{"model": "masked image model", "image_size": 48, "crop_scale_min": 0.8, "loss": "l1", "arch": "preact_resnet", "norm": "batchnorm", "activation": "gelu", "depths": [2, 2, 4, 2], "kernel_size": 3, "avg_pool_shortcut": false, "optimizer": "adam_atan2", "beta2": 0.95, "batch_size": 64, "lr_schedule": "step", "warmup_steps": 300}
Rows from block 2, named by matrix and row number. Rows with one number belong to one channel. Each number is 500 + 40 x the weight over its row's rms, rounded and kept within 0 to 999. All counts start at 0. Numbers have three digits each. After the name is the row's rms in percent of the matrix's.
# convs0: first 3x3 conv, stride 2 (model.blocks.2.convs.0.weight, 112x64x3x3), inputs 16-31, a 3x3 kernel for each
# convs1: second 3x3 conv (model.blocks.2.convs.1.weight, 112x112x3x3, transposed), outputs 16-31, a 3x3 kernel for each
convs0.52 100:473503512549480459539535504523459516486474508490500569464491465527471494537527562464478514527462522514443558470464486534532460510483521505502484454546527520524523497499502559463535496432426500457468552489568426359447421440566442490519533502490464503518437414532570638551456493523450495519499461536513511504547473509445512465476502488461459483514568478529442530435424539605538498561542512531482493495471420505531514524488467491472459
convs1.52 103:471541496486498536549489475470498494521484504524465577508439503510519485505431507552496542470491579550516442468518483541458512476489397488522489537546481514467482564506500541506485474435357549472487461475527502466549500417485501432465494470534519499490511413501507487474488542497520480515496474422514509494553478512510476477479525485495486477477513482544474462578543558507488517505487526465501579491470351491503512501452584503491450
convs0.53 100:499508482455481444583509446499464430491506476549503467454488533459462556483437590510515514485529494514496567535499554495477531459485537518518514505488491448509597522522438521504548492453536493504518532501524486486499469507528492520560552504488513481487503514494517551488504467523428397446479403542484446477486496640521511456521491499506529555459492444506538523457525523460502490513452481494543564520397484492424417441395393492457521
convs1.53 101:521482487537486481463433436500510527514508417484467363530440522464448496501456517510454502460460509479469630497522518500471549542388508503494525525457559486489495525509485512482494529412538466456458483545487476444453493500520472514544539465456490496579506524567522410503471489515499529498479557538485507481479436566565580542492504532457510461488485530553533526566490410551518490518485515490557374434444413508455473546488405513393482
convs0.54 107:511529453471512484447523508488484473493529538490489524597546547570558534545547534526521500508479441562527506481429362514485419512414447489435370514473457539449500495463481553509471542527499488521505461576546499531514476453461517526507512447390398458474417498560504544519512542450467560455481512481510461479532566390489500471420474508456471551492539515488508508495496473495490432512521491495507417459482435473480467477487460499515509
convs1.54 098:512527506519509510521507503483502459382579515499529483520480478474603471468497490484504523451538486501548478496462477478576499462402525493512473507585465540482487465508489500539524431563475509517517501518504502503497495507549499520468476515512496475550434488461523509520471527545515521528423440528490542494397600436470501501467509514439528516504560505523491478513507513558508516517512508414513528457549494515517462487457464493449478
convs0.55 108:522510453529468479506503434437478485473504462484525543554519473556563528554592512447484515504514508418474558481493519497499462384478455480446482482520517500428524466518454459438540442492606516517505457544564492510486535569497515523501438467491487515528464445498525522531478518495444542459447567499458502534458627582509597462501531490512501485501445444527501454573500492516486501495500568483533488503462405535489479532472464494462466
convs1.55 100:535510542508537515522522499523543551461483506539507529523554538466400551555464488524531552522407544517575553540552516492516536507522522564486505487539510511422543510526504570460545546514465559544476550521523548492531521478507523563509522503538460482509482480523468561518511465516490500542538452513499470554436496512570525453428494479483506514508503431525512494535461479457500504496417510449522552499558458452525455545508456529470497
convs0.56 102:485583562563587497583531464520523514505530544478492517449461408485443478514453486482417525514431519399409458481522452458435445470484523495495578551580492492469474517490556513486556498447549507499523498505522500475500499481483545501500506441513490522502539529487524475469476514427428524489451537511522592479519517492518523520519484472520503466532524484510516576550497559521517540472475487549492513482495580504504379500477379498455428
convs1.56 103:483518458506589473500540526502416487540492559518526523446450481440361501529498520520495488539515507528433464485496505478505502451428462512549485477506505506518468463473522507525536558587551538563517543506541573533530488559524557525564530473534540540532527495460509439513523502501454444446530558530495495509494530443484425428510528545539490573530536536476532558478446530477475446487472495479434624472424529503449479546518561493513485
convs0.57 088:523563544580615564558541535513501463543527477508552466505515543492501503532528529539534516516515469506423492460473498490458446492490528546563520560504437524446405548574490529550439523383461531509449544553520503531422488518524506521524480483515532545511492497474469452458512499449483417431526507438525458440439551524503543504455469467474557522474503495469501588442522528449498555536522438506481459580510463605601572625606574598590552
convs1.57 090:499510512494470462544458519473484465490499492450436415485541583481450616531574567454379433452424390469438469465427535501445504539508530512480516506482509500448506404447434386431412402449443366388441391457465420465471488468463472473480460506501490470488557547451523485484482433472512463433517488453499523523499502474498513527494485499483449450457430479490485492457455477472479502498483455519488466500466465491477496508498526504511512
convs0.58 107:466490438466524434563520495472488523435500493471471442494484526524516506462462435492422412560518490573582444478472432503392427487481448520530492501530479519492473559514417543553511546531470524501504491495525446531469486445434505529536547537478469483505517515504531521494453471484470389440529542420494494508549395435506381387487508512486521539498505507517518466496507488466483508502503510509446465499485469436377447523497484556576526
convs1.58 099:512446464530522487521524477477515502499576573516579547508509488466522505492424430502495553512513508544554550507555488495523475534520473501520501480533444555522468486516532465541494469543504488489421460443446455432512451543559507569612459518486484503452464538474478547504513463502501559460485584494478520545434483516512533519518474462462513456452405419478505497509461485479443505497483500477486514524500416449535568488534574493573552
convs0.59 105:479466400476497459498448452522494421563532441508486414451465516477449518454451514535499512508521478547553517498519547501546555513479533504474466525479465501522448500448495471558475489534506466479515563492450574541490544585554499519514504480440509507506561531466473532522526568525473528504470490442491568501612559526537498561504511463577557532531544446521541444490533476441529482513542490507517515548523548454469461408481518444480495
convs1.59 101:488520488468484486444437496514441513477412515519502501515436469509524410430433462495460523432469463451483462506499495565467490485467473518496503530498489551502529496449466513468484492463559484538508504547472536500461510519535499503518498456440475528548474471490527486467457499461499574497451568492547464528553432568523496531505503481492530500521484487526479506559506488555512516522534489449549469466403578518487473490455497497424483
convs0.60 101:544565525488508559476506487477532510520549476501524506575554542598535547540482496461425442540471526513425466453429435535522461474421380520419526535456533446524528488531510514468494483485507528493452485510458507487445461498509529543542515487529520555508436529524479492501533452460480418485465430483391473495417593491550540423544548480531553506486527458498394462526403504551462534513449447514495446490558407538505487508494480513493490
convs1.60 102:539475488504505475534460512532454470496401536508508543475513516496414600468488585499425456454449449471406601528505552541430484513529549444466512448513481471557507472452416478512509458551460442462519445545513428517541537537546537445451541525476470487568450517546496476529454444461462541525475544447502481488535447442497446562501467533538572522489513375505456403521447402558484472478507518484585544518454446516493567454445544500491583
convs0.61 100:542468479479515534474428523520457530453443535490433543499549541487525560490519561503461494516540544437390568496476511539546492487515474509546503480554534461495591484558492494474492513488464523442510470482565484521531471402392526515514451525493522515537474502578499465522502490514474515440475501505450426437519485547538580494482415474507443453529476497472503569427492523444481512519516520437498545425354385441472494469504525465509546
convs1.61 102:486434496523520484482522441455451508509525451528555495500485528489579444533528437498542533493520608475496582504405508570558403468508492464494513472555487432543512511517525498481493545441555508506544452500511493498490503516475551490497525526494504456486582440571508462472483490529518439517514459500492472491525501550541505510474521583510539452483425509492527529523544503497454501554483528553524403446463387501578517442567363518559523
convs0.62 099:543544535524575566501519524480451495526443512505432447504579592516558581536549579471459531459510492469543524536499376492511433504496431475551485492526522468500518488541578470537501499580512485569518510575494451460499493435510467526563461455488431451583475432600457466516495513516478489544496496518473519471488547421467572448459556502485567558419514479474533539475504592465486552494463430481569498526520445508516524496504516494496500
convs1.62 101:474499478474539488503564490533514523508468511492453515489430462471416516507530452492488530487398435519486456461477447573474488465463424472520478481521492484486494467477522498510479489523454435439480456459515466532487522528517520549498553516497515526496496453489512492531446469470503525426485497447505500528575378531483478552504532500485511487469466481475468449495501480503556472505532466506498375457483429438484491478443530554526470
convs0.63 101:576489463516576592519514512488505466456517467492535549502515502535516501543518496433408445446499531419451454466368436448480518414462492463428506523499520522520507547471433400419447535513487455469452493487451528535512458480471408407443596516535526534531549550508445512477459441499494467498511515517453412498473548490479560545502490509452458474483551574443536452414530473478563469464393518477486512466428518503486488492487491481465492
convs1.63 102:521543492461556461495536508488481509521471543549494502503483471476430564544586593509457483503479471492505498500519543510561503556531508475491475469475490513567476490470477553522542539526543522489497493393442531453463527523569537380539558543495510515543494583549500555467498476432453458445491469503482459551534502533516513498516505510523554443494459526481455429490445468519556515524518491523532505514506557486436491529536531503543504
convs0.64 096:458449472451466441488541488484444479497455499498488515445499527473512530468503525527490488525526532484504597517506543468535556512509486476493498467520501472488510520436516496498564463422527453487527503460539508532481474496580466523441495507489495490452525530532495523526485478476438438460477514528510521562541579576487480475499460511455553515459503473524489510534451479519484494509499540522522569474458465423461453464470494482471502
convs1.64 100:520530474535477517557504311479520530445456504505492618517479482534451488467461453505560521498485499502543432506546515496461527458539458536504494582526521517477490530560492491505490498496460529471494487471526523473524510474510518471480485479566500507465572423495433500517536602514494452528464432471518543498471369482475572446499542479502418478479528413532538500569526457477556493511537479488548507523528447531498505501448479505520552
convs0.65 099:554485469484500463462429476493515543509491585506384542593626562540525551526513543419399459586536488368453412440448376506444473478428524528544489467518509366477482506457512512525471501531454491527502521508571487477508471371453535508500458455509492518515514490511505413475471522499469503501416487498469505516510513444469559515484492508487433474477549567496577465514504464509489511459586515509529486496459501501499486506489510479483518
convs1.65 099:457456446509619513463546482497487522569491493552499519501449513508524399470472488518485498523537537481439503492415544551497541470504504491517483490617480486523572507507513509548434547478557506480530494525570498493523533491487564460478484507508498435461503426449501482474482514491505397373467477468534419506545425483556456491512541481491537503517464511535542503507545508468491405493519525519572475495403523520520534456390605513549539
convs0.66 100:509537506531496532476485519483494503526522536473436495577565547546526554520484517438475488512516498469517564501539485513450505495531475483444450500502458405447509468519488462480523484478566468513475542558494505502431518558527524516510460451391524527517516467504515508506509513523472486528398432541501498485461547521462522413487402458504507509539546480495521505491440501494411479480466474496491498447503477486483474460465487525509523
convs1.66 095:489497546483500509508494436464368450513533444447462434489459485508456500503519480488379483502457523478458530458444500462554395461490497497471518496509494499515481488460485515497581478407560503464478477434547544545516495480478509540453490501491476413513487521469472441474529524544456498529538487512434423509537619472487476485468478483489532558488474378508526443533517487505538530512421485466509536495515497477512477518484503477489499
convs0.67 099:506480564462501454487519445508500465455498541442471515500533471552532481494517468511498429503532474520492408512556573476514469509523527492487500475527566441499557553529526483501368528513430472486470503495440534547414525513548490492553470447464452510517455461526500513515525527486485517560473524558519513507463455435506510516508463470475498579482486586490484414457483420494517575485462435525529432518533430493521482518497458527494436
convs1.67 101:567530518547458471544492533531378496445441545466526561456475515524537518519471519511410465478445408509478482484471530498505453548497551519478489493461558536510516522490492468484563487488462503521521517505613499526522504501461495560462527509500529517531505550471547416508491501449484550460505541471428485485548572456487551518492450454480515540499447522473555520512456458541475475496550486525370465499559557508451465503431534492481478
convs0.68 104:430538535456545553452506556505562545483529540493511510398487490446502509494501477445432417453525521424389379492463465457429445510445483455491517472538413468518410528513395527533465486427458491480505498509548511499543523496477535489483502443437492502498496455528521447535477476438467501446490499483467491521474485551492401517484457511486462501495502504521474565527518525504521483499466537468530548498475528470515557484528541518526542
convs1.68 101:476494495469469529491500534501478504533519477443478534503511509441489510504498551543491528484487495549475396471475507516499503475497514455509533480488498481462460496443466557480510487505542541515499509480529561560491497473535527436560581516544486499510508456505478557571513508503467416544486491517512491490515483466470483475529540543534441559448620494530491491468449459475419489466492536527493485537456463503446502437501527439509558
convs0.69 108:471556499470435547481530452510488502536459465544466450497477453487478481477512488530466468477463528550516460502494448525495600538504510498539579452436511484524509527568516510495546500427437544507516499558472536509557499483456515546498513448423534461496503422465510515521513468529473466506475427476487448419475404438447424506487519498520532486494517404487491533507513533433508500504468428511448523503498592521495452506497440482490452
convs1.69 104:507480526486499469492508540520517455507508504491445520481538511502502539510527539492492491524509476490569381524486493479491461498545483488471526505528439487444544442522515508453566498512546527547522539527423516541563539474457542418500506473490522525472521535558515565506489489489462497541498499518519512478515556565532571456493538536542498531490416505485486561495541523475466502544485535532600594538527528494566468472473370438435442
convs0.70 101:571655570649688551569549498484516440521496444499523479520545548498501520510507524505518492543535545428428524438546535493535523472504548536513474539505396542499467523519481485524507423427458544532439572560401545521457504473473516489480510468429555610478535571416404465473508493455481459453504505455503464551511474528486548542532507456539569488507494451518505480464487468440490515493505535508495503529528541550554506540548503526520520
convs1.70 101:487508488464470504486475510528497476488465479486451437548538519546383565507526557489535511570478500513502513476428488484496475444455505480496512511479494514500515484501507541414534484428589450442473385388428449400448463470519482487483472486521504477436504458481514489515469487477470505519491559529531488504449505502443451500523497458523511531482479446412445437414483479422451480477474455466458442500437537487493460447497450502483496
convs0.71 101:472441506504520517440432485504488471569499444478490457508463456508500494487513506492445485512505411442441455460475431525472459528503521492482466532535473487471501482422477525531490498491484509506505455490467521498508521563463513475524467416452494520493500506507417483546438396526526534430510512497482428483473512504499480532547477475506498498495472430522442569498490603502510506532475464541508449464500513443412392463472421515524528
convs1.71 095:511487452523515458536549532469536499510490530478447490474515487508532531466474584459504499494520470491459404487500473544531464469500486474509495535426451518523444487442493565527496527555559499414513515459498533532504502519531500446460470468449527540463546423494472457536504457460533471495499519505463549509511522479475477472524488466485521513543562537530503496493488509518481513526438499425470541530444587463555491485547571393429502
convs0.72 093:536532523477523503483531512443468526406465594482447521540614586498552572491542579512443470487512534479493506506475473485575555474531474517577532495476567462483541505488439536512531511513515468476424488500553519525479523496444508537573535478479442491542488477555456479493515506532509524547514515517510441533480480532479487483410524545466546585405492520533528541545542524528515538426438454491575597423501548469461474472484521492507524
convs1.72 101:507512475551572455471540481562497516515493485525522523470383556403416504519540526445434459439420451421415490532494515526483496527504498486521529485565507487572549488457507477442494501448548389419487410501535468428513530522510467436509620504514486559546502468546535460503467480443476617498502541464544509533537476549528543537538605594502560557505469493461488471488537450500539477494485496526502463436407512490490476457518486554567536
convs0.73 103:556534482550560506530577560492510520509525468468516481506478468518485460496490472475468489442480523499456420500515503548506545481442492484435482561480479531522481417408417411451512543577529541501501452531533475528550552552517510495496465474470448490476408511490465509503520524545528530510524591529476504515531529534541493570535555542485495492434468492493484451499522490468527491456515487469472513549479495514512504443450504466496525
convs1.73 099:474491495460472456479501472506529528498551535509478523524539453553567486505491487507538510495568515511484479495520534445492510521553561481545509491544464572553463515516508506590437506537504429448365478480385492462443533551566523481511530559540513510517484476498503534539459484472474483489501486497513501504495471457499476501530507500491478483486406494475445440506475510500478405482499476472478442518489497500494564516528542494518547
convs0.74 095:487394381443491510419519536538514465498537435484502448534497450527505493551530509518567535564550522492504448535542553483462488544508559496504528457474461479479471530504471499513508404489467485478481541514550562507573505496545472425436487496505489504483498563494527580544515513493422400439441391409515554494552577529502544495508493519499462444469476464522531511453463537498468550494583589519501482496454465446452468479474474500495490
convs1.74 092:423478486482532469458480509501538503481481449523534562471449483556534399501537522482515451522609481489473470477526499513506518514503498407433473493528421487498486507496513507552429458495503517489494527563463536555479517454533497394462500524534510475456505529489491433482566577540506419490485512472550541511521464533555490489504523515550504338544487463562542542554610536517518505556525537505578493517379516542579482477469530488555528
convs0.75 104:538540521511602550433451492534575475551540422528506433471487491436481474463463459486501491515502498519520495456457451525455497546522521486505509515480516485416425471455442490496485449556508497529491473516513482471491450435485495499500593585543496545568413473529485488483506584501545606567486587581465497428526557486573530517527548500495517515564551532499476469494503439488516458560524490506513520469573497554554549489501540408433482
convs1.75 100:486514528504549565495504461447464511506508527537608521572556513453521530479458520485559533489431549488477466520526524525522547528536522500539530494558559519489520525531478457458415508517445462448473451445496422403521542552543498459487491497486499519513461440511517494444477484500488485535517508546493442526506517509560471473522542565477462510495494528512446453474442557426531514501498511517531573534497525495466556506460582489501537
convs0.76 102:566530539505479522511524487443504417455542416483553594483504473488524482518486477420422514460475492456431502505441454455387472442433461470440518512460483538392491428522454466500480498534448475522517464524487514550532479491526468497508527494501507510485503543528476503423414552477457541468505465460477527505505515473535549437522516503471494529484459454541504512498493508493511456495497501491470457487482456439485523444494532465497515
convs1.76 102:471548503502521457525520547492503485556457502475467571485451459496515536494512488523522586501499539567423545521565482474454511459447464498530512471492556512475600542448482519571450488587530528521522503606533535502581494475532477550532532521523541503473530413475511467470498470499464433414476521446495542443478368449501424532488484503589520504546575431469447443492447463486529450517446509537457504516463381488501542481560594472485522
convs0.77 099:521555553536462468497489466485504506492477488448475498551567571543573608491513564386497502437483466503469485425533533542551487465469516480463517459482562478480571454476514449401478485469471523493561429450574492446537493564535511532549391344480522554509492485444531519496531493523485516549462564531510506500469607557529610514517509536495533529451411490524529449514507423502451486514425578431443535497531616525526513460467502444457495
convs1.77 100:517505493514492424499510446509471507518452514541493544452495502500525632522518536549540531467480488502473558504553535510516495546539558479519509529514522498504565559485507557466556487464486504496556500467534505457524529565551514551485496515540474490514463529492541461441514493477505522512515454450464492548453524473557475439484495496471564534489430505513524459479511467489502453502469564548525591489482527505483509496463538520488541
convs0.78 103:465467502499466535496508547519500493505517523495494499548542512509491496488475465524494500517531504518519508465457463537476503564497522501512497451495472486498472473484491523554488529507448498552550446524521478425459452461487508520500508520507385405456411448489516549549492489445499486445465472447525451494529444457466468548469423426447456458551589547458507483458497501549528523544537528503508474488471513491504508515498515525516503
convs1.78 103:476472492468476455515475535485446444505622480445460434520519530514567470454516525496434520515540527483519416508475474484595480437471481503435487501571440485522448484532479508570538483466307515474509494430493491459477490473498497500480476507477477453494492508467483501523537567571506492528485438461517443487433606478483510493483477476509499514488562523497468458525522498525506518499495487477514521500486443516564512468482510529558513
convs0.79 105:550486426565514508536502461408476459464496465442475514565520484505504473487503476535471495527486464498480460531487528508580505516515464478501497516464472530522500473450466508479447502501502514521461500514560500487445500516450519493434485505455480494430480464456509516576475553487530568491492560512450448458494569542477502501510485481518488425513502499505510471515496479480486505550544534514472484529548487530481488527519528519539522
convs1.79 097:550497501457465520514457530492495522399529459467514465540530575475592572454507565561469489568428561540570516566526512383511518505503479524468523432567545498453512500467529517417480534462453502537530494480484533527513549539532436583529488480526519502517421492464508468497498543530455454504436518547497495486448521513514486535466504493467511508515543505521498507523455515531449543503516527487529491530473542465513486460415478539444490
convs0.80 098:501492503479486416479535451513477498471508478482486573544543568557530542511494461479471473547482494487530494484512441479541534468478488508489566501476611508438524483512501475444396488527464485518520467481527541538573525503521538529565495424471489501513459507493477533512475440477490488516463524497476488496450513508431546519513551511492530523404494426501502481468417526519486525530505538539510496479470550485458465441425429439429427
convs1.80 100:459502441449510448489497552493487474509535547508517548503434520488468575508564483504559535503494504543510501467598450446506522510473439474519515479485447493478473518517494487567537478538490432421498428473511498486534460486532490476474507523506524504498528475547510516564496468532455528540490512429497495407493373460490534535501464520475468505510527454536491444529502391567578526505440528580580519507467499532547515496482516511484468
convs0.81 103:558531455463471505483440451475509544489493546465491537508522501479467509446439496456510508446552502396528404466444493431509503510435501508566508513481519432541549510610511469545500407531449528462514458502520525539553519437380545495477509399507478521523461564482449519490494495471445415453481490459505542516463541476443496557513497536520518445495454542494497535497521460486554496459462523456494540422461591486458511502471456512449446
convs1.81 099:424473540507529504530526523534471466484506472512532529490490483520556475538504503416468535514576490468503539487488542537532460555525535488468518511509426510539554464482509502548506524510542485513499521520464459500533529459544482460555525528514517528493503496570515485477454436460448444514475488532532488503459506588535522520551543541494467473477473574561497539525514481462458461587578484517593399483443548529516472534418441549562476
convs0.82 100:503495538479512479455456505527454511503480481479470449435445494492474530524515535478447504486490525423437472558564538504494501509443499392485417435502430487488490540519441483463471533509512446462470561537500477484484543587554423463504500450466416437528466462594471496554480491513398396455485493464506480496561561559488514473566559527485484467545495405415452542474452570502496528507504456509527475444487443491495501497490476476475484
convs1.82 102:495474486495442500475468447487497522518513525529543492504495508523426481465476463529503517538523553557541508459507425550384502423507447485484497519487483500486445501495504529542531489504523473502510509485472491466475519504474569313432515517507514487492516396500482474539512514519500484544429430478498576475508419475484529503526544495479533475490487462517472480536538468508528516510549528475531491510475509501546517511570481509515538
convs0.83 088:548564490586559532528522446457492450499538552518545492588600617551532546567523532480491468498544580401515521514412462490499485511508520494517515502540422506567449492510480473547554419536550499540518490541431485465443478460430522542500506488451512460451534518440519528453507523525553496480493469438531511456580580478490522475494497509554553516522548483478537580504540508502500494469470510505552578521453456580564536538495488544494486
convs1.83 093:489516492518517450468476457480483468424480460488422446449503489529447492465549542510459481491438422472509419495485504492506497435489476504486471518557428534436514487519486542524462473544491489455475493459428515488445472533524494427466513528480408437466430497514445493509460522480475544570477452459504488479537529501494524451532600510507469510513473466505459456507480402524448479464517484501526471459417473497496521446590565532556534
convs0.84 100:535463504472483487484420487492460461497451413550456434518468557479461532548496560572534458478448536538512473499523486554558535530542525466528420480540437459480428561548514497463511493505511526485402525516393569565509505524461468440458518558492549577513522537575434410468501508503512547519520529478535470479549515479516499456528493522479480510500484513454465547480477556468479500524550506464436502526528514390443436417449447417437457
convs1.84 100:488456519559497511521529497519487558526501564488504525470521510535494523524508515537526560529492581541525426487472484551502458420467474468494508511570489488501450520527521522482622560559627572563556558532510563538555457523511527602547480538547519545488494499500475549533477506541514460487541539553506476522534472516502467454506523498475544521500505431488526536462487525506501478486498502455462502505490554498515528470512531495533506
convs0.85 096:438517448469508469538531481538538428515540470516507481546543527587553511557549513530487518538458443532450521517562557587453491593483491532454473517500488499487552510484473517443431540473485500548423456571507471543549508483510556467418537370476499562454466587499475545483510505423516433423487500496506505458512489505518491487506499456479546410427473459440498463412475475464486490510482486527452447477532480455508522456494474493466478
convs1.85 097:498489498442587495410520512472506478479554560540589488477502496458495490546497515485545521460541522550500513478530463445630494480369471494455497412493515465534557553524497553576449531514558493495526486536544489494577502527498508418468518543479515509522363524488515457441500540487431520495469587504516505463475509442523475459479482504567552484501488443501504512548483444559552496519486507498527470514409509489473480523409485501422580
convs0.86 098:519487507506497535458526537499499509509529472469511405510505525548535557595587600528523492505528533504509480507506501511448496522487537514532557493554534529461419502496464500481451478385489476494489516510445502512522461465497418423517496439518513511505505542499486505532441448541472491556497499470475493456500550476460453553552513489486501525512483473472502433400535516506577539507553510501484439516548496493497498492499497494499512
convs1.86 101:492504491531520465455499554477538493472543521475488529472513525516455576501545593546531520517486535523553367521527486528526554503569517486506484508494471523414484486475488516486515493506510511424529445460487510507506513468477456501498514543517494475464512509534518494532517499493475456484526437453488482488528460472519515437522486446454508521523455547452485532491526540504550594473532478564496545556510614501505556502547525481543440
convs0.87 102:501510495461469481532537555516405470563456452530547475494453435499451444502492528557530538436431534555415521528539480544570564466474546427515506466512509505433536503529540387425543557478489545542509452453492463494412513495486482499494493518438560536476487393483546535430466462483506547499501510546476412521480494551506487436470495477502482491540510494449418522467418438512480469504491487465467493492500397534514520499476510505503523
convs1.87 104:498496510551465538512458429464526519499456492553550572500518551515523525486428443533490465494507513509457532476498514506427545524494545488505489547465489537458497598523503529471596519446518545458494524511533516494487492520518483434480452480515505469505536308519520405527478510512525441515508466466502536501508417472518514566517511497446479457463440405501495432485541501463492506501527520473444533504485444537512513448498442485502547
convs0.88 098:603513489542508472565429405432483440432464477445425471512512519479472493462458513527497536569543532525565553509527548503526528544498557500492525452420495452453499537469554537524555498506517466539548479526514456506447480500512500513548489502454411362422426369432477441488484479464499529511478550507495490435541521478531541394516515517526508549502452482493540480468515412491497476527563512524527512539537493530484453515429400503499475
convs1.88 096:494434530479465422500455475483449503474504464506513552473539521520511418460487464508477513509514512445529485550531525502435549521430487482526498554597568536453537467495493470479456458467419501524480553568514524514491474504451508561492513505508496509461455538425471524528523505499488589372482489439534511507467495540583558525482515504436498454486446495559517465561450500534444538466445472477499422470489463473504472453509512488472486
convs0.89 106:509506511525542491465467472488500449421497416536508601500539548543519532515491516467403420538511522584534466543565557502506522524510415491489462530511514560496500503538503527428407499562424479533491506488493512446542525543529487496534536579525500529497521498453469504509500504449518564452508514483511491549514552534494479483520515517514460527530523473488509451475517475438491452479419381520501487486520500500494468509482480480501500
convs1.89 099:480525558482519511517570506470456452435496490485522505520480483482529501456522513533479551495474443516513518453543521459516437498531467503498496523601473482476532514566500538496561507556502528505529546520571524560560523453524506601491478450519526441533462566480514575455512504528528531554486506488528484518446509424480484481486470516456494590491583514512515509514456499509493525529482468516486543524537440561558417474460535484602509
convs0.90 096:483515420622601528585639471507495428489538424494571470539522520541525502551538501475537550513506502477545515489491495477551558528569556436465546499478557534552565474518485533469528512468498458379477556516478576551493544521563501480485504470502517523495569555484473531475465452528504453538484568535499445521439494511496509493506492510486480452472535494430527500440499483457499516450505530501511489481514522506514506555554536534537521
convs1.90 095:510503507487521495567523481452460538448412537441450502491515571504386505512571480523450505446382475541472553478491490474442545514491501484518526472541517475525454462509503442459483440504547493548471430508483514473551506465485496482518507546527479407503482455513563468449475455535509522509535493537516563529559501526515442533485476454492475517498452493534494454482488373531562437500513469545506437480445462481466444527469391512551499
convs0.91 084:580602536545527535565542503475537527505582516537586477569538540595531526587534505516462511491533560473513559459453494506495494496484500546556561515599570580533597543529567534520545527483569535512543469543484452478493499481402502569508469458500489512489496541486499554525563552526550483471529513532476493452518531515444523538510526507502535474535546418471555515439514448414439403558436548523518546481443485540495490481473480515477481
convs1.91 096:451511498462564511497516481498508514529487501510444509483462449492500471477546549562485467518436490507437452486522521520473479508478454442477532468546420474469503512533454497495467503506544518504541504482476488468475516523468489379472505537455475505547552502503551555498453456490522517546475514473526551521583437557542469481478526523529507425529450519532478495525531478569537469526542546526600434517396518517477439466504367493548508
convs0.92 091:532568469527467545524503532496494550463490510489438490508534532545568560524560536503464532470456496516435419497507516522510551461518460464518501514565505503508528502450510499443431486484498485493523504559352511596509466493476486480459418499501507479451494534406462450407509447488488505554528543510460486545500575531542521598484526473503536509514550488502501460472500507434482478487458445503463453528493521498495486483497443486458443
convs1.92 102:494474475505502495463455531528486479514417509458493463444507436539526413512510431506502482453479488459497444572554511466435469489513546516609487548561502496526527488493531472428555507533583411473465448482520509517502529522505520470489514470484530516520485408505519496529514482537496524530519514505554529504544511531462533514521502510487463523504516534477452452480538445505507447498484481521426556516463641437536453462530504497457473
convs0.93 105:516499520395491501513445527490496497472490533427467474544467517502470486473460465481457485517497494414485444519500473513526497491508481435484499508543489471518474510516498437449510475553460553519531439436495450495475527588527500498530401506480492487540438410566440395573462490520519554535502539501547485501417519479571537538494501503498492499516410504417485486387470542529487506501465478451526457495482450544549538512526526517500519
convs1.93 099:536470510499485503458543588501523528501501477487462533515519499504502424504511481514500546507445503514490325549491474545459502495477440531516483481509460520448439511521485468482452475470355522494482509450506524485520505536474509519515529424491530529436461531476506471493450471491524496515526516453476532493515553452495478467507478443443508457462479533473493472500460542473506549506504470509527413513485495400531547426488362440526406
convs0.94 097:470474441450501484530547504488512486481540452489488355558517520574540519510534485495500534549549470503564546460473459445480541503416518497440503515560477534528537452508467575522471483525635531553532458523463506455535500522491498531552445439493499518487452518471533519591504527510457459474453526465524508496483513560439466598506533520485487505481441459450532372476504491434511514492540513492509432504531494439476473477481474501490487
convs1.94 097:493478466443511465482503492462514515536559588506502407499452456484480324490546436491504552437516540476474573507513501485515528447496468484491540481520464478477433492538525480551429501531517478504472410481454446479417544542495494437520497543452459485579517489442493473520467485484533432493464514511545482482535404523532488524482517502513448411519452501482492531498548460519568560576555516501510503480411559495514422505542469492530506
convs0.95 084:557561495614648558554603596515558466488580436424545489565566550611588567563565548554562548598541506448500533549522538502451475428446471487507439544630501494554496554518478465518448432443468501479469478556482518515483467447457577600556479457485496520473549568501519533527494509511531432514517549469512536493535505551497543551528476461580597551526469477490599499476580442484540457495521519490476465484432455531521498560543514545540528
convs1.95 104:493485493492540497475474474528511488477500528512475476537536542510437650455504581556494454516501491484549582556490575545458536515541526518484485474541493522488503492507431504512526479554513478469528503466534490397492511445476504448454512539529533447488495491492541417468492451481478521500464410474555478509533424430531449452515507530514550545464365520475476448487435362521439478501524507533573499543490501492559482482540576515575531
convs0.96 100:505502557461497429484456487484475475489520490417544457433501503503548534480492479454403432518489507443492519503484466457520443428509474505530486507500502496448523483483539491471470498447542509507534452467446495518535507486534485523581451422445513526532469449444531533545488535475486500483436536466518545429460411529468541504541505534504526562507386410513532484514490404538504606446464406525528463467491556480496486443425427514453483
convs1.96 097:507506508484489490462505488516427435528481565486522509513472525520491571472488513534481496499500478535453484547438521508504548517476511532451472480496572495525451515490507484502516411476447498507487529533569495446480534457448506534461530568526480427511496512444506447465468474449470488455480525471500375478515451431522467518479460488521577536515418520524514493465422493492562522496495507570437511507450467501467474471470624471457476
convs0.97 100:476476511558533541514527533487483527458470488502484562451447440471467466518516500487494456512498475491515478539493521479515483499495491468554513435501524523553497512518458538524491512576498479507492487443468518463489467430427455474424494547504476466421516486405526526468474514510481512489484452492474445494465517521496485534499473469498427444511551478474512445504533487497513412476492494501503507476520568418399434472441429476492486
convs1.97 102:484487558464490503500531599531519528498505456482447490527492470533545435474485471540506524506543528510515565536512564477518551498504521466524478535568495518503542456494569508475570529434514556511498574559512589596576492546548540553545481458556587534456543546518533562447520536539527465497497476563484495515527517582487430511445500488445465467506573592474527609464534552480388483567524510564589528534550523486537434482516484468495456
convs0.98 104:456452528493443451511515495487510495482499497473466413489513500487486515457468522589560538520499498478436479572529546511430478511456481447525520478509495513512455591591512479483447512470446483508492498499441504471454530504492448453495472507516528530539533547525520498516522544461448505556515461482523532506504497431483484532542570528480465454458419459499504491472515541487479568507538544510492464485450422453489546486488461459447412
convs1.98 101:556482506495421498526509541510492492487403468519574634489541527507585491519479479500495563416513547465496488530504497546501541503527476481485513524508493504507554547515493490534489491498498515513478455497537447457535544522518474436406504521536493472522436460512496508577481514501462448436486454410523505505490432521487539558533566511518535462513545484521527520522483513477464468507544523542470510534523632506558499475438505490498518